Rows from block 6 of the encoder of a small image VQ-VAE, named by matrix and row number. Rows with one number belong to one channel. Each number is 128 + 24 x the weight over its row's rms, rounded and kept within 0 to 255. All counts start at 0. Numbers have three digits each.
Before each channel's rows are labels from the 100 images, of 14976, where the channel reaches its highest value: "strongest on" is what is common among them. Only what is clearly more common there than usual is listed. The data: flat shapes of many kinds, plain or patterned, on busy backdrops.
# convs0: first 3x3 conv (encoder.blocks.6.convs.0.weight, 192x192x3x3, each kernel summed), inputs 0-191
# convs1: second 3x3 conv (encoder.blocks.6.convs.1.weight, 192x192x3x3, transposed, each kernel summed), outputs 0-191

strongest on: blue shape
convs0.110:153126150132135103140148167098131124103116140122135082135169142101130105119092142112135105142143123127100120150171106109108128100081112099171135141141106122145109110135135126136133095144178149103101094152099154150137146152100143164142146175109114151166144119141107131152120147113131154133114133124127116137165098123133091146137156100136149120145099113077159148130127125167087140109104084100127153110089096124119124132161167150117107184129087112111150135141178103141147113123088107154170111185081130151132102086125136094087081107125181132097098146114123143111117141139090148142
convs1.110:096152107133120152179128111168174155105121131112135156095127128104149158157175117143163094107109164102142128144135092109110108138117141123131155105102112137110110123126101133073108110104127152140096101134147114114150086138107114098162103094090151151166102108122174128151100096113155097149113135125145109131119118134131123161118137171117095134145130130154132088154138118087158109149125109096185116132163132116164109169143114154145139121144153118125083136144170135162137124190136149120100168125127127150100113130155099138190122110184107136114146099103158110152089105121118113129

strongest on: yellow shape; its colour: yellow
convs0.2:091149120143105125132150176157103139149129147132213177132138157124157152124105123191123118160139115103104143128133090132154131122143163147143070120110175105158144130157141102165125124101119136132146180145114070153175118143142146130120183164159138126129138126143113132131136127141120123145136112164113101145122138099142141100091089113141113139105130132151172103110121117084172138130090134118091121113142109143162120130136130095108134112085190111180083095140123095143103122104138144113141128104138146116111126144110118134119094100099120123171114141127148139129132128125104075123
convs1.2:159109141148125142139168097167151139157115141111076146103128142132159149153135109172121120104102111119122121091073120095111126125148122116151136115115112155077109109097135193156128136151061089110155125148096136117099126116144158152119150078122106125132119127162084119149156177090156134099124148132110128140076150117119126173084130138122158123095145095167128146106172165148153122109111123146135118147116114169149138129106128132121120118139115107140128136127126155099167156126147103162138105172133107121161138148140128119125089184112117127140117147113130110162170120166144090163

strongest on: its colour: orange
convs0.103:161090106129158103145094121151150098147066144133110142124137166109113139084144167201098139121107141166169085154101152099112143146078116151118119141152131114129172122173116172156133109117122124134097117141159100098126085136158103095130111118141095123108097162134143133108153092128139102154126128125163137124119142122113118118138129100085100120125141134124072132104142110103135141117136108187130116102139130143109146181091183126121133118133133152143127111109088135097114125123144119092126139084111122148103139155139128176096129115130124092166149113148146107125085161118101149106
convs1.103:134133121114156130079107153120117122146095180129137173136100134135140118133127086121108125103144134141150128116115077147150119134120083134118105132150107150124104121095130053130121140183082121144152115141142087124105132096144178127095143101123150087151122113165116184094126123114116144120162148128129147161103128164132153123150098146128168168145143098125203116116154139135111141100123143146145120142119128137140144103152157125147135175132152140117148152100097110129086119128115071117148123085129137158137102108099118086126118103132109152145132123131171090152097105105135195120

strongest on: yellow shape
convs0.128:162151149158069146142127142149112145119106119096132166158106109114192160091107136157119136112136110103108138137128118105128144172075143110131109065161158121131126137155143122104135120163108163108096118135130129098130148132159106079098135120168123184117119096152117115137152139132109160147130151099101115130137124167135131124121136062144126155090109114124136146132102128127112117140155128108121100115107142172154136135133161102130120091128161154114135123119091168108090148166111095159144151088160136080129140123130156138137051088127132116146112146138122151106139095091101128141
convs1.128:163128157161132101112103121134136147148160102161144132110128135123085115129136091144127118095119153132147125104140155112120125084123143127115143144094144141109121111092108142166112139113122084122114121107077134143133104137116104138161126154166121132155117110118136153125149168110132105124102090131118163084120105154118155130122102110096101107145117134159145120130094128111144105116129112211180132142115133059140102099122096118148142125157121106128154123124162082194147094108108106105087080153111073111149122175124129104147088149115139119130126110093184092162130122140114096106

strongest on: red shape
convs0.16:144089117154123141145157138164128157138157109139114123148103122128114138144137186108142106130118132124137103110161111143171173164138178137182107166084115137109092125150149104157118106139106117120113095087190108132125128145121118142136139147156125074137124144124147101101101137128133125159120132145107110082157099082111128156137125135121126131163151058081142143114105107110122103145134119136177118093094143119130111106126117132165118126164141155139155143098101136098134120132123120112131161142134167130104124155061128078134140138122139137134114212153121104117139137142176127111
convs1.16:130135171124147118119139143095117111126129119099124174120168152131121088146134084159125139108163137113137127139140137137111117133160149154107162103180150150150116124085122106101126124143126126124123154145112138081117079112067134174121143127150128140111111127156144116121136130076115152112088097115157116173085135143140121154105101125107099102113096153112190082116156150113116158119150115122050128159153161144155140134132143114158086153093138147111123113159106145143113099127131132134120107153125118101072131106168145142110145132121145134174120066078110137118137115105111098141

strongest on: red shape
convs0.170:148137111158120109142133065120113190114158134118142147077123129137094107121171126080128131140137134151167157121138099121107130109161134105109088108130134099109134126114142098112091074123128143119158161136141118106131136105140169117175102114140148124116112095094125152141153189139138140115135147097123116096158126104097155166124146139119190136164107117072145125165134163122141119149118124160082155117119110108118126114179082134120114106120105131123117083107155172121129135092120091120090157149116119131122163146102116114112109145105156144107114096148104095156100094164117137149
convs1.170:184114142131108125146141133154094124144142112124110196103093074109079141123088104132102154112139160090163134116120152145142167106100126073136140125183101120121152148143170084106104117149130102109153139138134131148135129113093106154105121153147123064143135156125117124125132142173107149157091153131096127160143113122140122151141114117111114120129126151155112150066144163118111117101170152102113109157109111102169114114148176104139130107124143158100107166136130091135155097132164127133126168128132148123145174122107127151135106148108140171132087113142123141101111156116113102159

strongest on: green shape; its colour: green
convs0.113:072130112172139146210093117125109158095170126129101072128130115124115146138125117089136128117125178132141121109140203108123140120142149162107176134125112077133088128138118138107116140098136134105114139098160102144120129083116106143107130146092149146092122102116093141103144136134127116132150157125124098113094146154134123115155154114146190174120101124120137142085159149124143114136162099145123125121153100132147119186132086172125141146124149122092151134132148120121168132123123106119104143112151142137093124124136132143132137141173151129120162134137138125113101041132117120146
convs1.113:084112094143121114137109154101098115169170140119122100149152135144163167126115140123118133120100208122115123140112094128093152179164124159146100184106109121139167094142150124123107120146156161136134132121138123160131120115112219129160127101085119153126137114124112122114119101127144112124143125120110113122140155107150154167125141134154140147132140114128153160138093111155149142132119104144095129088140094157088113159129128172154144154140100106136177153139087073157174170111145125106149157123119149095141121107154154112122137098117135130107168112149139156117148135091138108143

strongest on: yellow shape
convs0.163:105125130125154144123089119089146098116102110142146169096098113171106146097120129140156145071112159137127148152099160131157133104145119137105152129107149113147090131113138113138137125159116164184108135179137134113113141106139097114117145088134177119152165122118103141085156149129144135149199099155114123073120097115158126118116115170095112133129153154119136140151160142117096109124149125155119091164107131115110121097123110117107129114141093110114084129092163100148157077157139131132154126131163150097115110083161163094178149121113148105097123110135129173118123114113113124094
convs1.163:156107128081119124161125121155126088164104116103139150120114137132146104128114100141106151153111117095157106137113147109086097109117151171149142126151119076136086095106091109100163148181140113138113114158143128124106141133127181167156107143156134145143096089171130154157136131119095096197145119079125134146091104106136098101155136155117157102115175138130074165176118142146166178120142107096118115121121111128154137126129162140132140098113151115134099129162158132117110133125092122112101157094156118116127084123163115141155129117106097133116107141149105128167101106144123132114

strongest on: yellow shape; its colour: yellow
convs0.0:118101200130148094147150139135128065111129123098111167100157106165113140138138115147119101155170134142139151070109144178116109136126112118123130186127105116191137101135140109153160142165147133151165121113106155143100102111135155111103107097100121134121129141139124067141141157135156099093155145131116133126079083143100151107103137138171101094161143145122133112172145120151151128112129159103118171117167137093141100096143164159075119136113089136115113109114109099133102131132121134150132111094138171161138115113103123112127147144131103133120089116095136138114144126108114104130
convs1.0:178133156112119127139121093094151133117075126114135134159144149102144132164146135151118111139129146121127137118105128172111111107094140086153100127173137131112115142116197139115098114134116109146106158121102118094109144105130089099129159106147102122102118132172114153127129146132132107149120160105130160106134112103121079098160155140105121171109111111115157143121175147141089107162168136129126112153142094166170148128113139129114089120097126141121143137092129106098122114138100183182149111171081169145120174116139120128111104165131116079102160139117125088122107189144118132127

strongest on: green shape; its colour: green
convs0.31:086123110137116120174144119105125124151161094118121074132154127120160174121124147137170139104140235153115092107145127101144096136126153127146138146114131068126130102106107140117101159148151133104118124177133095129120151121157163123141152124098169148107137131154038100101117129129136108108113157146106119143114124142128142138132142119130160129135117099116102192077122118105126115138162113160067143109116097115110132136131105113116125147099148155100107127116165125123133153126149114090097138123124151116114139130137113166138129141166112163124107146114151180131090121127124144130
convs1.31:099125140140135141135095179137144109131150122089140107118143143150141128145147096113104134100087171124141157148145107120104114125164131150054119103108099087143126149130106103131108171144141157097123176117129145159142128172114131142083106155134131176124130069148124123134162106135143130192154123106126144135093142145125132126103192145121154193105131158117111154148094134132136131152101125145101133096178076145111117119104131135144139120122144083160115161160118109133125131101125126111145135144120120127124123121147139124132095104105137122134131099116157207097107126162117077138

strongest on: yellow shape
convs0.164:159148109143125127109130133107105112122135123127141169114143133145117139159115134121133116118146110136138131160147127143116139138091109126143147115113143113122107116103145121130126122151114107120129095127147161086102129140113165124127121105116114113104155143086135152119124190083093120119169128098129146165090147160115109119143067121142077129136129147111090103071099111103132109134160116183105091123089135094115101118110118134125108122155129145155177132100131141130151143121109124110148162147141106088126106092148114027130150141169196115158169086108103134123151131128196119122
convs1.164:152093121102119104101123134126145090135089144101141242096121116120153100112088108128098112164146131113111111102151138123098142132073144106150153138176156129090122104150137127141187104143108092131144096150147161123147118125120154152172098141145116097106133140154143163086144209125071130127148139145116114103130138127140128119131100132133109148141164137128161151133128105104130159129147131123131117121120080120156136115138179142123110106130114125143155110124121128114111113169142123107124115140134101102111101148109153085135146135107109127142140169181157128126127119108110084109

strongest on: blue shape; its colour: blue
convs0.162:134137151133120181106123117110131151134118111103118091125123174092131097121086143099179119132137105105119150139121108171123116109112164109136148119106135122101120126128122105114176140157093107128135125113129140076124153130123126128102120165144050069145118108077135133128135131118161141145114117114164126101110133121162089118136187110099131157117144094143151094136095114129129109154086123135084086113173129095137113149121184115125134128135157139160158144140134138106138108131118087138152171114140143086139091128125118120142158126184117105134168131130132107115147045144131148119
convs1.162:127140145144085186173150123132089116101129095104165134113146121130138131130145116117117123123158156134126139125140148101101115082152104085190120124135132110103136137147157140111183124162167087126108148147155095106139162161103116123137131159100163118119180162117152108125082162135098141141096162111108162136094147102173139177113155118165147139128156174101119186169130113140113117107112133111101108146119112111145109139108097130135125149081107150133115117156099109153120125126158135108139119121169154091114139149135152148070122147108124134126103135131118136126084157119139083141

strongest on: green shape; its colour: green
convs0.134:125178147141100114140075117129129093130122118121138098118097136129176137107093151164086114153152124137108095165117128148101133175085155078147128094084117143120095104154146147108101097160109146143142137115092173138172111131096151143130167127077134143128112118117140124101105151097114113120114142146124122152116122157107093144111163096098170128146087165170153107108143085154094126147133135154150118152122118147118134145146118101183114088135108109167143131085150126105125114160141096084135137175116153128141138112131113115158111100087147171154133130141134150130165120123143114113
convs1.134:114132111155166145113120139120138135125115111075129158114140115129153145165119118174128180154111132095111136144121158100107129120149111139130094130168157119139164116121141131125158167156140078120103102165131145142088114142158139097114132138110130093149137132152111151162121140147130118136151093093089133110169113132131156117130116150193141140093155108149127125133089137092135128127106116124116137127098155141139103097110148146137156188144146103128132134156152168108128153104098164133135115093162140125132110145140143097132120149107140125157143114151124199125085172163169046181

strongest on: blue shape; its colour: blue
convs0.34:123132161134147150114157136114104104110135108124167028165179172093113150161116111127110124120116108139134146118102104161105118166153135138155142132120107137150124165091116140149149150139165118098114144133126116128144115121134103124147130107110096162083137121162098140168144095117157139117101096114135125130116135123138133096118186122108140137118121133109119111116119117154122148152125107132124186116138144145127142124144117116169119197122139123120139135130143103108159139132129157108117130083159117188109105154169121226108162089130107146127131146125122142124109108152099155171
convs1.34:120134173133145112125128128155139125134173132147138038125108131158123145095145143153165146094154119095156115101148129142180151087091108155140115145102143173129107137114122096132135122052120126172149130122115114116117163124106096123093096131130128141136131140097114090155152067152133153160117149149160121145103142090122121147135124131152110085122141142077087187125188147179122085098126118113114081121110129140123132123111106139104119114115129135151126129161099106151120109116130131134145142133083144135105158103123161156118095134136156100114140110103161154128129135106148146126

strongest on: green shape
convs0.166:162114114180140142140091143119142121119129115133133102160148144140127133155114147127109098121171139132097151141139126124120115111138147135151160109081127094126134124150111173125137128166080119152127135148158097121151102151115149153126141151107142169143145128143142119114141157101095075116069166124077142140094086179123161130146132077136103104133123094159147080099162121152099077140106094092157120151123163124098134142141095122091119105114137102131138152117144130124156153129181105132121109118152124168107095086167156098129140142128108157123087122128076152131150087129126100146
convs1.166:119150096132113107134121098128148148126138148127115143129108132171107093135116124145101129171132120119149102148091126110089146154134129161104104101137138140127145096129105116117126123202166119141153149138135098158093150106149133129157121104148145120090152130140093088109107113129144112117154117150159105111152124145158134114096145169140155150083106133184124143173128131084148123096083162097112119133114125149100159162124127156101198155180060143126185123136137088139097143142104150123136143095149097137141116122146114103158135120111175110095137142120156161144144115156104108095

strongest on: white shape; ring; its colour: white
convs0.7:103137140115159106162140107162182126139095108144125090119140133129146118125111103139121148132117156152115124120127087129155130106137122127157112091136130136119138141067087096085118106089149118114120149143114109079150120156095121156103148146097170139098132134115117140150135126112078109130144153142149101110098095133108128188140153166111077140100123086124089105178099102168133136109119147097148126157128133171134158118133132117127119103105158094107107100091155163145133124102145079151124136149172134138165125147120136100144078094127104157103123147129146115177121181129127088128
convs1.7:162094130123137142115124113149123114119073144122124109130071132113181145144132093162193127165125157120123120125116115118120130140138132127071129112123115177176123121125121096117128096157129147116127106157115167155116158108121148114096178120140114093127110134144088191126145128144093101105113137137134116124165144167130164146167057120118156155113121140109164110124152072105147113123134116084087106140114103119181121149133126126135125180181100126121088143147107093071103122132143123131117125114118147148161124153117142157126112117154124145106090112113141143106124130126109147161

strongest on: white shape
convs0.74:137124101106137130089100125136115130150111115116149161153120145111165148161136133135086179130110133154082121108144146087089131132083098105077159104108116107139103109110122120121139109157102112127079137122174118122115119153105145108135086093118164136131140149132150194086109152113124111109131124168132160112127140171135119104116111121099091167134132160167104131119176145145131162117139128118134131147091156110130131127147139141104141161144154137153152183147141134138102146123159102112108159095137141067139116105208134117112152148146103157128118104120139178113112109142135158090
convs1.74:105120141135122115113132120143141176075104097132149131113121148113117137112124094128098119133102134124131112147088151108161117144140148141135155125152104110149140114158171115128109168163090170165145110105093096160123100117134128127112171121108169084136135128122159112123126134170143173130157092133107146140142126173154167126118157154185165085105150097138122148099103095118150102137123155168110117119128068144148122121103082125107130159102138113113077158116114155150125141133093154103141154115117106130138102139090138102142083139119136114166166166177114109133072122153114101129

strongest on: red shape; its colour: red
convs0.190:122124159134155125116146172162108090099143132150177167199137137139160113125107115148112131140141132172139114089098174151173153092110166123179110153138114151122152161140109097143144126154130101155101096116092139112140143116112102137099131088135137121161101135103163080144125142128171096111130164152100097122135101104124139131134084117100095108150145121084138098118127102118109125159182142116157122150133133126140130098112155114142159169139108165151106152133112148131143115100114142156158125147142155129115128155101146137142153183141143129177157107124110117123158123136165097089
convs1.190:166168100128081148135141113072101152163107118128081128114139106143168130117142109126115092124118122115162089154123135141155162171113103125131162113117169114130104116122113134125096139087086121119096119114116138148144117143119122130151153132147130154092153130127113085119169141100153141065141111130105167125090128153134146067100144127143130115131091134133115141144169182146115153077104136129118092125143173132107142071126122103152130101107147127144131115158128128149106105159114140130096126094120115110135155139162101122116117065086145124140140110104159180090106156140104129162

strongest on: white shape; its colour: white
convs0.148:157170092145149142065139101140131141156118167158066155131088100120127083113121126119152146116160085156097154150131149114184173128098126117110112113130121178159080072110135124124134106143130163098139162082138124115103158109106150139129120099144087118114164117172116093125144145119096131120177162165168112171119114130123119119114123130127135131123128145125118094140106137126108135116111117157079144114159103122136113103113086114117139128156096131110079132141142143139112156133158117097130131129118135077136111110119111180099069119104137121162150111139134112100123118115121140128
convs1.148:134125101116123129091125098120132120126127100117120105111146136138153072142143128143153138184168114077136121109106116119135125093131133093153133107153102071132128135131122173121172145095146094128100092162128109128121110146153125085101175112146143143130126174121144126174117097112185138117100050107116119120151115102132119107143093128129106101141133123073100152164146091096128152170135140111142117121113164146131146113127160113122113112086103146137098130146125101139134132122089158116165128138183117148119142129186167168097172115114129138105141117140148125111150157117170148135

strongest on: green shape
convs0.181:137122129132089126112128119165140145124108146130135160119104110111119158150101185092160136131086081111116142124099080140177133112160143144119129126104117102153126164171166109113120113137143141130087142145154161144131141168119120144147146120141131075157111145123179134132147128122133094155136106163072108161142140078165109071122161104127125150122147122141128125153108143131107110141089120111118168127096152124147135147124163177153143135137133147114084118118050135145173083134125137158180114137132095074124115127132129117120125131127160139075156109140156098129122105125110133131
convs1.181:136186083127111121178147152129137088124152121131125083101178165150090117073121084131149124145120091117098110118134143117111101136076109126167102151120126134151144138116092123175118129128116133121144099112119105115131114135083115124157070157130139131106147116115104109123129104176118147084137139162148089086079133175137092131174104151144134130144146131117116127121137140151124117131119156127119109106150157107109126120127165107172106128090110117137108090079142134133096130130188104092143150126101138156103107132096123168110166117140155132157089138117112152140132137162138117102

strongest on: white shape; its colour: white
convs0.189:148152130131077138141099103109084136088122112139096165099114134141168107136162085097115166079133136116152148162125124132119124105181128151100121092132123102116154125123131125122100117156114130110100095107120102084137122162095124139156118103114185123120112124119131107194108125163117124114192136115135129158112150118139154110113108191117113178098142144152147098190177123152155131136066089114125162102165164113133132105127095135118137133136135099126120137132099144143148093168099125107116178101131123125105114160148113123112117126125136145090103121108132110131138104131144122136
convs1.189:179148092131116134147135137161167140086135118153136108097157113115126117103138159113146163161130115117163136088119153069079163077126089127127139166153142090125098143104156134146147097133145171110129139158119141149121151113109149102123116090136112127148120140093102166125106101136101102114150103144129143105165119157119094115119143133171131128125066120143144082152130116122154126122097133100135109159136130134117145082119106113138118137156082153102132060174138136115096130132075113115161136129143096136130131155127157117154109147111153165059114133110112092127119139126093124125

strongest on: teal shape; its colour: teal
convs0.138:176122128117104097174129105145100146156124107152117097174110100142147162106194144175109131154129151122114090149157151083119167118140117110142113151114118130081171132131109131110086115120148147115087127114180131086099125115146092106154146120086133113125155121126062128127129080137137124115120172119091140125100096134192110158115142074136100115122145114116106125139146144142132145120138141142147118143122100127132155110132109099180118145167142189071147118144156137122126174111120115121137117153135136117157124132143132141085144100138133136127117135114106133105158154122084106146
convs1.138:156145126130157120122123142128151164114154143174100151155129130107131137127101156142115142127147151166099135121104143111153085137127129168144134103137132133085161138152158092191083166102102092137104123130082129118159135115154107122125115131140143140135125168101105124134128106127179078156140094149139116123088120118068105108179192112111117115127149101103097114136115152105092143130132153132154105144128130153107090143107110124063147143124130122157104144121142095144083101153123159113167107113177108130121149117100116110130130165089169088095132110149148106134129115139139167113

strongest on: green shape; its colour: green
convs0.72:109142111140126110168094141128091149132153135122112124100097154118124191164143139103090104165147158096102111140107131121131088134128116159174118097115140117140131115210125142124101120115129144095123087136142087139162083116090143101131131191164148132122131123119105097123140117147158112134145127164106107107112100144101119114137173088138171153112144173148141135144152128120134132104080081155114156152118149157091148118140089116110135127091158135091128154148142193126138100128138118107149103145159117154132092117122154098095103119103153113091142095127138112121144144140105113134
convs1.72:077134128106115155140099118122097134106116139110136093122192094096122117102115119109163161067132137152145113087121134111078148149148138112161109097127132117124107174119143114142066099110115159137177128144130107072092160113170153136165145111128101162159160148144139127168120142161140132155138135102122103124139130135136127116086093146107116144176099133114087134106134115131124113153185150114118139110196124115133162148115142148155118133121111118117098116134146077116123098153096145144140127097123114095113126165139134122109167149166079081127137137111136144120149140132116131119

strongest on: white shape
convs0.142:161099129135148177135142109122105119123089114113126088136159125112100114123090113115108139137112118095127078115118111128161145141161104140157133082152097094140128119117145126204133138127104165095153144152120119130106120107113134087115172126153147129146142188128130127111139121113148087125159126164136138148090150162154123101151170109094104128136163121138096115156139161113097140126112148144116174114125158119090150168082151168116115130141158144123093124149139119134127082158128130139106138078108129125125111159178134168108172089172108113134144108153137094102148113140095157161
convs1.142:149155150114163074122116107118119115075138125171133101144111165144144155110181169150099127126150114084141120130140155135108129154114142136154137152101185127142074180134087158075123161144135123133114138120160158118108111144105135120100155131134083110103127127119113096085119109078136177144153162140159142134098135161123119115121109157120134126135100123108098142080126125108162105100144128127108100123143087183171091094135144141102089107112132114141151169127102112098136145102100169097156132162110133126114144102132118150112113120125138119104114126133148150112134137109084130086

strongest on: green shape; its colour: green
convs0.11:173154075133126169063142124118109158146154125107115124151109119153110124119096130129083168130138158125120140156136188120134127138127126127115151175134133116121127088179119151139155136167134128121151141125167083162103129098180128144121103122104147154134154148142178160128158113097109129079101121120133163125127161146144123122105106096153156116143109108138108099071147125149120129125137106138117117146166095127064101128112106082111159121132086104116134139159143078146172173114147146125131129118145166106118111127131125167147130166130163133148122145110105150137122144150132083149
convs1.11:112125094178124155107122159127140108117120114108127104123165133114174133082083134134088111130141128139139111087108151106124144151158116089119120095096132117128145125149146135149174117154084132133144151117131123166171125148155108163117142099103119166142152106134115117078145092172117130034118128084141132172102112139138131107124101148155142117135117168119143144164132117153135148111156134120146138127134109104059146176158138134149140132094041153136131140084120129155115105141156131156109126084150134124102154111157134095119111132117128126132116108115144148118173124140138117131

strongest on: blue shape
convs0.88:148169089119170162127111082111102157134139097152128067122157171086148095138122142115141158159115118116152135138129151167144124098174129134162152104098099111112164123132104096104114135134154124138116144126105124155134103159122160154160136087111115095166128098113132093184189141118116106101170114122112126119138134133152156124113124149168169114150125127182115120121133116134109130114116115125117158107152156121131163091142158096118124142141122127112084127103165168131103162138152121129121130082127174105158112160110137146100134152109148118142158119093145104154111192132123119162
convs1.88:170123122112116128094152153134142147135124168116085061120110142114111132098122167138170103171158132149118141116107130080109118111135109123101090109137190120143115166154130136125146116095112139143121140122157090096097088144163083131125178106136104111151151156101135103104163083127130133173158089122147080140133122126122120122121118121057111116141130148153136132118133097121160094124082114155177132170132127153117109140109094120130125143127144127134132087162141177096142118146097112126115133113130099160095126130112102090170152154149141087157109131144113147133124096124096133124

strongest on: yellow shape; blue shape; its colour: blue; its colour: yellow
convs0.60:108156140129105147137108152148117102088173115136152142091140113137138157113151124159115141121139137162121181150105135111137140145145134091136120156131175116101156124155110125139108110141154059133122084115101171152195099130067093151117111187129137132145120153145144128117116117131142131131151089149105119153150122129124143087141101141101167094141109146132137159197161090167140149150117112115183121113117135147097147080129133148110123131129140142157106135123129130072130141124107170110113093150129096151133141142115135096159112143121129095174120130122111163117093102152153134105
convs1.60:117100107150116174168135144105128145182088119118117115131143121150153143122059130099107084148161108100120103096110088154151103156131161132116131089114107120108119132137149116089143141105096142120125113150144123142106121098161121149149159098129103133103112102131106091105127107088108093144142125109159109144090136130109117135097119125124064124174133101101116092080078135123101103089118135124116116106118124080120109148115112132136120095088115086123171065154112131144133113124128101083122072128147149138135152130118124145142132105142153147107145124124143103149195149127137094136

strongest on: blue shape; its colour: blue
convs0.46:100124160116116086151137106126134130143159125100127132111128119113097156138133138129138118118101169123122121104145132119111113111103113134130122096118149134101135109115110128111104164130114159117124119156112221135123140141108103120151119139138126149102139141115166137136112108107135136225122125139129144138098118107145114132147205108134084117093147113098139157080096163140119130150100138157114115127116149106161146159147184099164128120110161142083115169112119123092071095140111122129114128140108124129099196123144115116114139132174087101090067116136135139123093145102135138140
convs1.46:148132134119151135125106159142110132114156127130106126155134100125121125130104137123158158120137123117113129141104125095137099099111166149072130101149124158133117132102154131146168163135086139145107121127134081140144140174165124183096120154125119177123117096139118084071118133160149091112119171145078131151078117150163123132135162132143145133146107164153136143144123091105131136107099131122101119186130104145108157136121111074145174117142078138127125157086157107178095109151147141126110170086128149140126152106124129123115186139150186089123129117126129114117164106134152124125

strongest on: blue shape; its colour: blue
convs0.19:129147104125112104143123138112117089154119135133075118128097150156168133108144137113142136109164117134121108124092146082133121119143138132116131119148132121163157117073120108129113127156144150196115115163162190108150150104127218098112168115160132118113151122119110156162135103132102130150139131131087130127158074116135133136105111170106136117146135099127156102132126116133104121141148180072165127126136112129142107147125141107111105120146131122071149136174087099100145142127108096132115100135118127118139123141137116098147144117128111138138067131185110121195106146102128136156
convs1.19:131139156119089116151111132093174104140092126093129129170120148153171137122122103135158138137169120111114118114139142143103125167109150097131118132152133088172114136152117169147198110161049123156132135116150099121106112135133153158136122121120094113120131119163131130124138133118158109118150191115147149124112143145128083199134128119153119129102130134096141136113133109124114127132138110114108119138132114183127157171105097131128114093154149121117108111118141135070138119146085165108109064159156088129114102092160120091143122153157127155118137102104135115178142115104123133157

strongest on: yellow shape; its colour: yellow
convs0.65:163106118122147132079097096074126124112116119123132182116114102107121106156137139120130101114196105127145129157139141153142105152159101104116159139149123132130121106123138146143152095157124148115128135129171118154102136156120091141146104186169166092143150173083106168140122179118098147136119130121122140149097152116139140141166123112144113152126107123117160128146142146102137155131159081149071155127150093119103095127131116119111138151129132104131132107138150106143084146152111082123129154104101138115118123131108127028127107139121126130084095133124099120102125178140160120127
convs1.65:089077111096108152146127145128128136177076114110116147153129139093114121103116139118125129146162167097112128139105166169147112129151104115146081132125175105114049156156095108130147151105111094134137116144136136093114134114149101128133130102158122110124125089142121143110102152107103147132126137139144093088085135152142093141161129115128131137168121140163105131093112158110142160097138162145121108148088114106109126157123191133118118141132107127169143143133083079156111128148136141175139157133147119116145094143147166119130130124092124109134123146189194129137135124114082118129

strongest on: red shape; its colour: red
convs0.5:149117124094125109104145144139117156139169122142165131124155127107133101117134104129153125132124079097103113101138126136120182111139117123140117161112143132131125135116139172127101138118144129138148102135112131131175137110115078109134155138125119133100102099186186136180175171133113134065172107144198082122132130129133159138122115173146133123101153151091140124145148112085130131154129140097104120135067109137146148138109096144123136086155102125114094101152115134099143102125137171116123138133128120152130117148107130135156128113131105127134192118153168155148129073119099137067
convs1.5:090177105158114108115125152107111117113140129140153127134129103151151202102146147095123106112111128174144130132106089144149111122088151114130121115124118123131126108139101090133133131130108119144107141112085148132117090154137120162092120157124139153125138137092122171090125140095112145143082147123086149146098136116109118130147135096098097128182111102132120129110110091159124140136118106105158128084155134147135103097132119136122148069071176141109086133118150125109155149115138116171147123111104147153141155143070120122096098102146145099144094149062110151114094140127108106181

strongest on: blue shape; teal shape; gear; its colour: blue
convs0.61:107149175087126127157128167152120087148143106125139138099082109098112137117096125128124119134159123165139115121106090151129131142171148107171093115135092162150108100126145159112108136110150144156121112093111103117133126139111142140119124131143115171125129120141108126158139102141124153133166138131135127139120114113134135122162152249111117113136137146135120170136124101126121138172140129092053185096121174116139143175124126156085125123135204116162148128148120125108109140117105153100125151164120122128131127103084133155102117104131108134134128121099093133161145096127130120127
convs1.61:097143147146126145147159138074102139137140132155147120146113125157133095101134088103119171132066077176133094090147161141158152141090146147159125144149120087127106112106093186110130147118116133102118120081130149131073119151088138170115147132111104134157128092091088137111119124129146117069106156148112111174131124129157150129176106141176107152173123156118143131130137142152158138116173118103108119112130110153128114137141108120138119106095084148106113109148119106157160131112138143118155115131124150119151118132153148093079145114104143137135110152137172164124155151147110115142

strongest on: white shape; its colour: white
convs0.38:149148134108129075109083133139136107117128148115154151120161125133095133092122120107140166132128099183140121140140119119115173114099131110126119154134041130117119143132124165164104140150098111074119153097126103151136097161143096157093131113152166078171136135161149121102080100149117124102136113151108121127137161122137117150121164151171145139140105100142116134151117154116053114129109159127125131184125135134163139133161171128122086096165137126187119129139114096147108079155107127125121145142121112127135098161115153116173106118114142146147124138114105144107104152118117124138
convs1.38:169125117153128144129124097118125123140134081081111130122137164125165112162122094112092113121113153130102131157117137109141122113102125144124180118073194136158164113115125079131110151126094153143117132142119191154120122120125128096140133139140098105139148126190126133091136136124136153089171121080142150144108100169124125106123142140193171102138107155100127108164173153117154104141142109121108121092129153095111150105138103154130102156113144135132086117109120112107149141124158143143125122121151106098131170139068132138101144098115116097148137134143142188168108116153116140112